Weights of a small contrastive image-text model: encoder arch vit.
Rows from block 2 of the image encoder of a small contrastive image-text model, named by matrix and row number. Rows with one number within an expert belong to one neuron, the router's apart. Each number is 50 + 10 x the weight over its row's rms, rounded and kept within 0 to 99. All counts start at 0.
Before each expert's rows are labels from the 100 images, of 14976, where the router gives the expert most weight on average: "responds to" is what is common among them. Only what is clearly more common there than usual is listed. The data: small renderings of single solids in any pose. In brackets: how many of the 100.
# router: router (encoder.blocks.2.mlp.router.weight, 16x256, trained with AdamW), inputs 128-255
# up: expert up (encoder.blocks.2.mlp.up, 16x128x256), inputs 128-255
# down: expert down (encoder.blocks.2.mlp.down, 16x256x128, transposed), outputs 128-255

# expert 0
responds to: matte (67); black (44); teal (42)
router.0:46 46 46 55 55 35 63 38 37 45 56 59 64 66 58 48 52 55 56 54 68 66 63 49 53 56 60 45 62 58 38 44 48 44 61 51 42 52 48 63 44 60 55 49 50 12 50 46 55 36 28 58 47 37 42 32 26 35 43 74 71 56 48 60 52 40 53 58 50 61 44 46 50 46 46 49 64 41 60 57 37 50 40 46 39 52 51 62 60 43 50 36 41 53 52 53 62 61 48 58 48 58 52 39 59 58 62 61 53 56 59 61 44 52 47 39 64 42 39 42 69 53 54 49 43 36 55 32
up.0:62 54 39 52 55 74 37 59 48 59 41 37 42 41 34 49 44 59 38 48 42 45 36 47 55 38 30 50 40 44 60 61 58 69 59 40 60 58 48 44 60 42 38 39 44 46 56 62 63 57 64 39 29 53 39 66 73 63 46 34 41 53 50 36 47 62 57 49 53 40 53 49 19 62 56 57 30 58 48 60 47 43 55 54 44 46 49 40 41 51 39 55 56 41 52 58 47 50 54 51 62 33 51 53 34 68 29 37 54 27 50 44 65 67 44 65 34 59 62 61 39 45 60 61 40 57 45 64
down.0:64 42 66 55 53 64 49 45 54 53 58 61 45 50 39 55 50 49 67 38 50 34 51 45 53 55 50 45 50 41 45 58 50 39 36 44 38 58 41 53 55 47 53 51 40 47 47 44 50 49 48 35 42 62 65 46 55 46 50 41 48 49 57 43 45 59 45 60 31 56 47 59 40 60 61 67 41 42 47 36 55 46 55 51 75 74 53 63 55 55 51 55 50 49 32 74 55 54 41 57 44 49 57 67 49 50 50 48 70 43 36 70 66 74 59 51 39 66 50 37 50 49 54 42 54 44 45 48
up.1:47 49 40 49 52 41 35 59 51 47 45 24 69 56 49 36 51 50 50 51 52 42 43 45 42 70 53 75 50 49 54 46 42 51 58 57 57 67 57 13 50 67 49 42 27 39 60 55 63 74 43 50 35 40 56 60 65 42 33 53 60 47 53 46 47 50 63 54 54 47 47 45 49 54 50 58 52 48 50 42 49 45 60 31 44 33 57 42 41 52 58 32 59 44 48 55 49 44 50 23 37 61 65 44 55 30 29 51 49 51 54 44 40 60 51 60 48 48 29 48 63 38 52 46 41 57 56 46
down.1:43 56 49 44 65 39 37 52 53 47 52 29 80 48 42 55 33 56 61 53 64 44 59 47 50 67 64 63 56 41 49 48 44 41 37 54 43 63 59 49 48 56 59 61 47 33 53 43 58 65 46 40 35 57 66 44 49 37 43 39 65 48 54 47 46 53 51 58 45 47 39 57 49 44 48 62 48 45 55 30 64 50 63 37 71 47 41 66 47 46 63 44 49 62 48 64 54 53 39 38 39 53 64 45 64 39 45 47 55 44 44 61 54 51 57 58 49 42 15 46 51 45 54 44 47 58 64 34

# expert 1
responds to: white (28)
router.1:43 63 63 52 52 65 47 55 50 52 52 55 52 43 65 52 42 52 43 64 54 63 56 54 61 58 70 61 60 44 36 49 49 55 59 62 49 48 44 37 42 48 32 72 45 49 50 67 54 52 50 59 68 49 68 56 58 63 50 44 52 55 46 48 42 43 54 48 41 45 58 57 49 67 51 57 31 50 66 47 64 63 67 36 42 37 61 45 56 58 65 52 51 53 46 50 48 41 47 45 42 32 62 52 36 54 57 48 35 34 56 46 49 54 66 54 59 31 45 64 70 45 44 47 45 42 52 45
up.0:57 47 48 45 47 49 55 55 53 41 46 57 63 41 52 43 38 58 49 43 36 57 44 32 37 51 40 43 48 44 57 76 42 72 50 50 60 60 46 42 67 48 59 63 60 61 61 57 66 46 42 42 42 64 62 40 63 49 51 47 42 52 43 48 55 60 61 38 47 63 59 52 41 59 55 47 56 43 59 48 47 58 65 52 40 49 51 38 45 57 48 47 55 70 55 62 43 39 61 38 52 43 56 54 45 32 32 44 33 58 57 42 45 58 37 72 28 49 52 74 36 40 47 55 33 67 57 69
down.0:70 62 55 37 45 36 42 41 76 38 44 50 56 45 42 55 68 51 51 60 54 55 46 48 52 43 55 50 49 60 39 35 64 51 36 52 48 65 35 48 45 60 48 59 50 48 43 51 43 49 57 47 43 55 44 55 43 51 47 57 38 49 64 49 38 67 62 56 50 62 45 37 48 49 57 40 59 45 46 60 39 41 66 50 49 58 62 59 39 57 54 49 54 44 62 46 36 65 39 68 41 47 28 59 68 17 44 57 52 40 65 42 54 37 38 33 36 62 45 32 49 41 34 33 37 60 53 42
up.1:61 48 42 31 62 39 61 40 44 41 44 62 41 60 56 39 54 55 53 43 52 49 53 31 51 36 49 38 44 52 66 59 55 44 36 44 59 37 53 65 52 56 56 45 46 45 54 41 44 42 59 45 39 62 48 26 36 38 40 62 50 55 51 59 36 62 50 57 57 53 34 46 53 55 73 60 56 58 40 59 45 39 53 63 54 54 38 51 51 45 42 61 67 53 58 47 34 66 50 58 55 59 37 45 42 53 32 56 54 44 39 58 49 57 46 49 47 50 60 42 45 60 41 62 42 38 32 47
down.1:53 42 69 48 63 39 48 39 48 49 39 65 54 60 61 38 43 50 42 51 57 54 61 56 39 53 27 33 60 56 31 46 41 63 57 36 28 68 51 50 44 47 59 56 45 54 55 44 60 63 40 51 51 60 49 29 30 39 46 42 35 57 43 38 57 48 44 53 41 60 48 54 62 57 43 57 43 52 65 40 55 60 34 44 38 77 55 47 59 40 51 48 55 61 44 53 42 60 51 60 66 60 37 48 46 33 42 45 60 71 55 74 33 56 56 69 34 51 58 56 53 42 67 46 64 45 65 63

# expert 8
responds to: teal (27)
router.8:55 44 49 65 55 54 51 58 46 52 42 59 44 46 40 54 36 32 55 35 60 32 51 49 37 41 41 43 45 45 49 65 52 57 54 37 56 63 42 57 73 48 45 57 40 55 57 51 61 45 38 58 53 57 53 43 50 38 61 40 47 49 64 34 58 57 50 48 49 48 55 59 42 48 53 60 69 41 53 37 51 44 51 35 55 60 48 36 35 64 68 55 56 52 48 57 43 39 55 43 53 41 59 60 37 44 46 45 58 45 50 48 45 58 50 64 35 52 58 31 69 52 69 38 52 48 41 56
up.0:47 66 37 57 47 39 62 42 38 36 64 39 57 46 63 41 67 56 50 70 60 53 58 49 55 62 50 51 47 64 62 37 35 38 52 60 54 37 67 41 34 62 67 30 49 46 62 50 35 36 41 65 39 42 52 65 42 56 32 61 64 47 32 61 48 38 60 47 52 63 43 37 54 39 27 42 59 52 48 65 48 50 37 57 40 36 46 62 63 40 39 38 53 50 56 40 54 63 36 50 59 70 41 47 65 53 57 62 41 64 58 37 41 35 40 39 55 55 37 60 47 49 42 53 52 60 64 60
down.0:51 30 37 50 47 40 53 49 35 42 43 70 54 56 46 41 44 51 53 44 63 30 46 49 62 36 46 53 43 51 40 37 35 71 58 41 55 59 58 42 43 58 63 57 63 53 62 44 54 45 37 44 66 29 35 50 27 47 54 71 39 50 51 51 58 50 52 47 64 57 58 51 56 30 29 53 42 60 56 60 27 57 30 50 41 58 43 53 62 36 53 47 50 55 61 39 41 55 56 48 64 58 35 40 38 60 55 54 62 56 35 48 56 41 49 53 64 34 58 35 59 53 63 60 61 32 48 54
up.1:65 42 59 35 62 48 39 55 59 62 42 47 69 71 41 56 59 57 79 57 52 53 48 42 47 58 42 62 53 35 66 48 54 48 53 52 36 46 50 47 54 60 56 52 40 46 42 32 38 56 68 43 50 54 49 33 53 37 53 53 45 52 55 38 43 64 52 63 45 51 38 48 43 45 65 54 59 46 61 44 57 46 46 50 60 65 55 56 48 42 64 34 64 28 54 49 43 59 33 58 50 52 47 50 55 31 29 39 67 43 46 71 61 56 48 54 46 51 47 53 58 29 48 43 31 65 50 51
down.1:34 53 47 46 31 51 28 37 65 59 46 50 40 58 30 65 57 50 52 68 42 36 50 51 64 39 65 49 48 44 45 47 67 54 53 51 45 44 36 43 58 42 42 43 43 42 39 58 46 57 62 47 45 40 65 40 62 64 46 57 54 49 60 40 41 46 61 58 59 48 49 28 59 42 53 46 48 56 32 52 35 50 48 62 36 31 45 58 38 58 51 78 52 48 60 54 48 43 53 60 64 45 41 55 63 33 42 50 56 27 47 43 49 61 49 45 32 38 24 48 48 57 44 41 36 56 48 35

# expert 6
responds to: pink (37); purple (29)
router.6:54 45 44 55 66 40 63 35 52 52 51 38 40 47 48 52 44 60 33 44 38 49 58 67 68 44 48 39 50 46 64 55 64 63 47 44 71 51 65 55 50 57 45 54 38 48 71 56 56 57 51 58 54 42 39 60 56 63 44 56 58 42 28 50 61 55 48 56 67 49 53 49 47 63 42 45 37 57 55 55 63 57 54 49 31 41 43 54 49 56 25 60 37 62 48 39 67 38 65 51 49 51 50 46 61 61 49 59 44 73 61 40 41 45 38 56 48 44 52 55 41 54 68 49 68 47 52 57
up.0:65 47 54 45 72 39 57 50 59 56 34 40 37 64 56 46 52 39 79 45 54 52 63 61 32 64 51 41 57 42 63 46 54 51 42 51 44 63 41 51 63 47 49 59 52 36 54 38 76 48 36 59 43 65 41 43 52 46 53 64 44 53 63 46 61 45 59 53 45 44 52 38 60 56 57 67 58 39 58 41 49 57 66 50 54 51 50 45 57 46 49 42 43 41 58 74 60 55 39 53 61 43 46 42 51 27 24 48 55 54 40 52 49 58 47 60 36 66 26 48 63 43 50 63 37 54 47 22
down.0:62 60 53 60 42 42 54 38 49 26 62 55 38 59 44 40 55 52 51 36 67 40 51 66 66 80 50 43 64 67 28 37 38 55 34 57 47 53 56 47 34 58 68 52 42 28 57 35 57 45 27 41 49 38 50 46 33 37 43 54 56 69 53 57 43 42 54 55 43 65 46 51 56 47 48 51 57 45 51 54 49 58 48 50 64 43 46 49 58 61 52 43 51 55 63 57 56 65 45 49 41 50 49 48 58 56 58 64 44 59 56 30 49 45 51 38 51 73 43 39 63 53 58 46 62 52 59 52
up.1:32 62 49 62 53 61 60 50 48 50 62 40 32 51 54 56 42 53 44 47 47 47 55 54 59 42 65 63 60 52 60 55 46 47 57 49 42 38 63 56 41 42 72 49 47 63 60 60 45 55 47 57 58 63 37 64 48 59 54 29 55 37 42 56 50 45 46 60 53 41 43 54 69 59 44 59 34 52 42 45 54 60 57 37 36 45 51 39 44 65 48 57 42 65 46 49 52 49 60 48 44 65 70 49 40 71 67 51 39 61 53 54 31 33 59 44 64 40 44 50 45 57 59 39 59 40 43 37
down.1:55 59 34 14 61 54 42 60 66 69 38 46 38 64 45 52 56 51 48 39 37 60 45 51 26 53 39 54 41 49 50 54 46 51 50 42 51 52 44 55 52 42 38 45 49 35 49 36 56 57 52 59 43 49 31 40 70 45 53 48 33 49 69 38 53 41 36 43 53 39 48 67 77 49 56 61 50 52 44 50 36 61 48 50 65 51 49 40 47 35 48 43 42 58 63 49 62 56 41 39 50 22 46 47 37 46 42 42 53 40 41 53 57 50 42 55 41 49 54 66 57 48 38 66 58 46 38 45

# expert 4
responds to: red (73); orange (26)
router.4:42 60 32 55 50 53 72 50 48 39 37 37 40 40 50 42 48 47 56 53 50 28 66 59 33 49 36 43 33 62 61 42 51 38 50 46 46 40 43 36 58 36 35 38 70 62 40 59 53 46 45 60 34 56 46 64 49 63 49 50 52 35 28 64 57 43 53 40 64 48 58 49 58 32 35 56 49 45 44 74 51 47 41 39 48 46 44 40 37 52 28 60 46 60 49 55 59 43 48 57 73 48 42 39 61 44 47 55 36 61 44 31 42 42 35 64 48 46 49 62 38 64 47 49 32 54 53 54
up.0:51 35 63 38 64 67 46 52 52 66 46 58 59 56 51 51 53 54 57 35 46 52 71 56 41 53 35 55 58 42 59 30 60 52 66 52 41 43 58 57 53 55 46 57 51 46 54 43 47 53 62 49 67 52 50 57 36 42 56 54 49 55 45 43 55 53 36 51 48 52 42 48 71 44 59 62 75 54 67 48 54 61 45 42 55 76 50 57 57 34 51 38 48 50 69 37 57 62 38 46 44 44 48 46 54 55 64 42 48 62 65 55 55 30 57 41 56 43 56 59 63 62 36 49 59 46 28 46
down.0:57 46 65 37 39 62 52 50 54 71 55 74 54 68 59 47 51 40 51 54 50 40 39 50 48 34 55 53 55 47 78 44 38 40 54 53 35 58 40 60 45 49 61 57 48 52 36 36 44 45 56 60 54 55 59 46 37 59 50 62 38 68 57 57 57 60 45 52 53 50 38 33 51 45 69 62 62 35 58 55 31 51 56 46 46 64 54 57 54 41 43 44 32 46 32 60 35 55 48 58 55 44 53 43 50 42 75 60 54 34 60 44 45 42 75 54 40 54 64 41 55 51 36 58 34 36 25 42
up.1:33 51 43 37 66 66 39 63 47 61 45 49 48 49 55 60 51 59 58 50 49 47 54 53 53 64 53 76 46 40 24 40 64 57 50 46 38 34 60 49 56 57 43 64 53 51 53 57 37 56 53 48 65 55 43 61 55 49 53 48 57 44 51 37 46 48 26 51 51 39 47 77 55 57 49 70 27 55 55 52 71 53 50 57 60 49 48 42 43 51 51 38 53 44 60 22 51 49 47 37 41 35 49 49 28 56 46 22 48 55 53 50 49 38 56 51 66 46 54 62 42 53 41 55 54 60 51 56
down.1:45 61 67 59 38 51 53 36 48 40 65 57 38 69 49 48 70 53 50 61 43 49 49 65 76 59 54 43 44 72 47 47 48 43 40 54 46 55 39 54 47 49 56 49 41 54 31 66 39 61 43 58 53 38 53 45 46 60 30 59 48 53 53 55 47 35 57 52 37 68 60 36 55 51 49 49 38 64 51 56 44 47 61 62 52 52 58 48 45 59 52 62 72 32 31 46 39 48 37 58 52 41 38 60 47 49 46 59 51 36 45 45 44 64 48 32 49 67 38 31 61 56 42 48 55 48 69 40

# expert 7
responds to: black (33)
router.7:44 54 50 43 60 50 56 66 51 64 51 59 29 58 60 64 42 41 49 52 41 64 49 39 42 44 26 61 45 49 58 42 49 62 45 45 61 53 45 46 42 49 55 39 56 39 50 45 55 32 58 39 47 42 34 34 34 62 45 64 44 58 56 45 33 39 68 51 39 41 22 53 51 57 72 57 54 52 58 52 35 25 59 48 50 40 33 45 42 53 54 56 52 30 56 52 38 52 62 40 61 54 45 44 59 42 43 53 43 54 47 63 54 59 45 75 50 62 58 43 55 49 41 66 40 63 37 57
up.0:54 53 46 50 59 38 58 53 57 56 45 53 40 64 66 46 63 56 56 43 48 62 57 33 57 69 66 50 48 30 35 41 50 59 60 64 57 52 62 54 43 55 47 45 56 44 67 38 49 39 45 54 45 48 45 47 40 58 53 60 57 68 36 51 62 35 56 42 51 48 39 61 66 49 61 63 62 55 49 58 44 52 63 50 39 48 54 55 65 47 33 36 40 57 60 36 46 55 68 33 53 66 41 44 44 62 68 58 36 59 60 37 44 28 59 47 67 54 57 69 42 60 58 58 61 48 36 49
down.0:60 46 62 29 69 57 36 47 56 58 49 63 42 64 48 63 59 31 59 48 46 51 56 58 43 41 62 50 50 48 46 58 49 51 21 42 42 53 33 60 56 39 54 73 49 56 36 50 43 58 57 49 62 54 61 36 60 52 50 41 33 47 59 47 55 65 39 45 41 46 52 55 72 43 66 32 49 44 39 42 68 57 65 45 57 58 36 44 50 44 59 54 43 42 54 50 40 41 45 40 41 35 62 59 42 25 45 33 64 43 37 49 59 44 67 65 30 51 45 43 56 51 37 48 47 39 45 45
up.1:62 54 41 38 52 38 37 62 50 36 33 44 48 38 45 38 45 39 47 45 48 41 49 59 38 50 40 41 26 63 37 52 52 43 55 42 40 49 47 55 56 46 53 45 62 61 37 41 46 42 72 51 52 42 56 54 49 51 69 55 47 44 49 54 61 48 47 20 63 51 64 52 46 30 51 58 60 33 39 62 46 37 38 69 49 83 39 59 37 39 44 54 25 53 61 50 54 52 53 55 73 41 43 47 56 54 56 49 48 53 44 46 47 49 32 39 48 57 70 45 22 57 38 46 52 55 48 34
down.1:45 56 45 54 52 54 55 44 59 48 41 48 44 55 42 63 46 36 62 71 58 59 63 57 57 42 60 42 71 51 42 54 56 45 40 48 52 58 44 50 67 40 45 54 44 58 43 50 52 36 49 67 55 60 51 50 40 65 68 57 41 65 37 51 32 58 60 35 45 46 39 58 42 44 53 37 47 52 47 36 48 60 59 45 57 66 48 56 61 46 48 54 51 31 38 58 36 48 52 67 45 45 41 54 38 55 49 47 56 52 46 38 60 43 47 47 38 81 50 46 43 68 50 36 59 57 36 41

# expert 2
responds to: plain (90); green (46); yellow (43)
router.2:53 65 70 58 50 47 52 42 34 53 64 51 45 62 38 63 58 34 36 57 63 75 62 45 50 51 39 39 60 61 62 49 60 42 45 59 52 59 32 57 40 39 59 32 46 46 53 52 64 65 56 54 41 45 48 57 45 66 37 54 42 54 50 51 46 44 63 54 29 58 49 29 38 49 39 36 46 48 43 49 30 52 61 41 35 36 52 60 57 59 58 68 48 43 44 61 41 49 49 68 66 59 49 49 55 35 55 69 41 39 47 47 43 58 63 46 47 76 45 43 48 47 61 43 58 58 46 46
up.0:44 44 64 46 47 52 51 52 49 48 63 35 59 43 54 60 46 56 46 48 57 83 64 44 66 73 33 55 53 45 54 26 45 54 53 65 43 43 51 44 47 63 45 71 49 54 62 46 57 65 54 52 56 64 59 69 62 56 60 41 53 55 47 45 45 48 58 51 36 60 48 35 51 71 43 59 43 44 58 41 57 73 49 30 51 62 61 58 56 51 55 46 53 66 50 58 56 48 47 56 43 39 58 37 34 49 56 52 44 49 67 51 40 38 60 47 54 47 58 61 75 50 46 49 71 72 48 58
down.0:65 59 53 56 63 42 49 48 71 41 58 48 60 37 48 50 41 59 59 48 36 48 56 40 51 66 64 35 44 52 40 59 52 38 40 56 53 38 47 50 61 45 47 62 61 55 58 34 49 50 49 48 30 64 54 23 52 41 60 39 56 41 55 58 48 49 53 42 45 67 57 65 56 54 50 53 49 44 51 40 75 60 46 51 51 57 44 54 62 50 52 53 43 48 55 74 49 45 53 63 36 41 54 49 64 49 44 60 49 52 41 47 58 48 41 57 43 52 58 60 30 48 52 40 51 47 57 30
up.1:57 37 44 47 37 50 47 48 54 45 40 56 49 41 43 38 52 52 44 39 48 48 24 34 35 28 34 33 36 60 73 51 51 51 39 43 45 47 33 60 58 39 46 44 57 59 40 47 52 46 62 42 38 49 52 45 54 44 61 43 17 49 54 50 51 50 51 47 50 55 66 47 45 46 61 48 59 49 43 55 31 35 34 65 55 62 55 38 30 45 59 55 57 62 48 49 44 53 50 61 58 31 45 56 45 44 47 43 63 43 38 54 74 60 46 49 47 53 69 48 50 56 38 49 50 45 43 64
down.1:52 60 56 32 46 30 44 62 60 77 40 62 46 55 37 55 34 38 73 56 42 58 61 57 29 47 33 44 36 49 50 40 69 53 42 47 54 41 49 59 59 35 46 51 60 36 36 28 41 49 61 54 50 41 44 39 42 55 46 55 42 41 53 46 48 56 54 51 48 50 44 45 54 51 69 62 48 50 49 51 42 59 36 48 48 50 48 57 48 46 50 43 53 53 61 49 41 60 33 64 59 26 32 47 48 28 37 47 58 49 41 58 68 46 38 47 23 64 64 47 40 56 37 58 46 65 45 41

# expert 12
responds to: orange (27)
router.12:47 53 54 36 56 42 68 31 50 38 52 61 69 53 58 53 47 45 56 46 59 32 59 52 46 60 51 30 57 46 54 42 42 44 34 41 46 52 45 65 51 60 61 55 60 61 46 43 39 42 43 56 55 73 41 29 39 43 54 68 49 48 49 48 51 66 47 44 55 69 39 54 51 47 61 72 58 44 58 36 60 51 51 54 49 56 42 74 39 42 51 44 62 56 68 56 53 60 40 44 39 64 47 54 53 52 50 68 58 58 37 69 43 44 39 49 48 56 41 47 46 61 39 35 45 37 58 44
up.0:53 53 48 68 44 62 39 62 62 67 60 42 50 51 39 56 48 55 38 65 35 57 30 36 57 32 45 56 49 52 55 59 65 63 62 50 61 47 60 40 39 49 46 38 43 36 57 67 52 57 68 34 48 41 51 67 65 64 43 47 43 63 56 39 38 48 60 57 49 36 60 43 41 66 54 37 39 58 39 63 36 31 43 56 38 36 58 52 61 54 49 63 51 45 43 33 40 50 67 50 64 42 50 59 56 59 55 42 41 40 59 44 62 54 55 56 47 50 73 59 38 33 66 54 40 55 44 65
down.0:52 46 57 55 50 61 50 64 77 67 53 31 49 45 39 57 44 51 38 55 47 59 63 36 44 39 49 46 49 64 47 61 65 58 59 49 56 51 64 49 50 40 40 44 61 61 45 49 46 48 51 29 42 42 42 44 43 71 38 53 56 36 71 49 58 38 42 50 44 33 48 58 64 70 57 42 37 65 50 67 48 47 43 53 36 52 36 41 47 56 41 53 59 39 54 47 42 41 59 62 79 54 48 55 52 60 53 66 50 47 41 34 35 64 35 56 51 46 48 54 40 47 65 40 45 33 65 46
up.1:54 67 57 64 58 68 65 50 64 53 63 70 37 65 34 84 55 52 52 48 48 52 55 43 76 50 54 62 46 51 32 55 48 42 51 48 49 77 47 58 49 53 69 50 42 51 63 44 54 45 47 45 49 47 55 55 50 53 42 48 49 48 66 39 56 45 60 41 32 59 45 48 49 53 52 42 42 55 45 44 57 54 60 52 43 56 57 53 65 58 64 63 73 43 21 65 47 49 59 60 50 46 65 60 55 70 54 56 44 38 50 52 53 60 42 58 39 55 46 40 48 47 55 46 43 53 39 36
down.1:57 61 45 46 60 57 47 46 44 51 51 54 71 35 68 56 49 58 43 71 35 57 45 40 53 41 41 48 41 49 58 34 46 38 47 45 37 41 57 54 50 52 52 54 51 48 75 56 36 50 55 57 55 50 50 53 64 54 54 49 54 30 57 56 60 58 29 36 43 65 48 39 46 57 43 41 63 58 39 59 56 46 38 44 43 65 53 62 57 31 43 37 54 50 63 38 57 46 41 71 50 55 43 42 45 62 48 61 54 56 57 36 43 47 44 38 53 42 61 54 41 50 55 49 54 56 67 42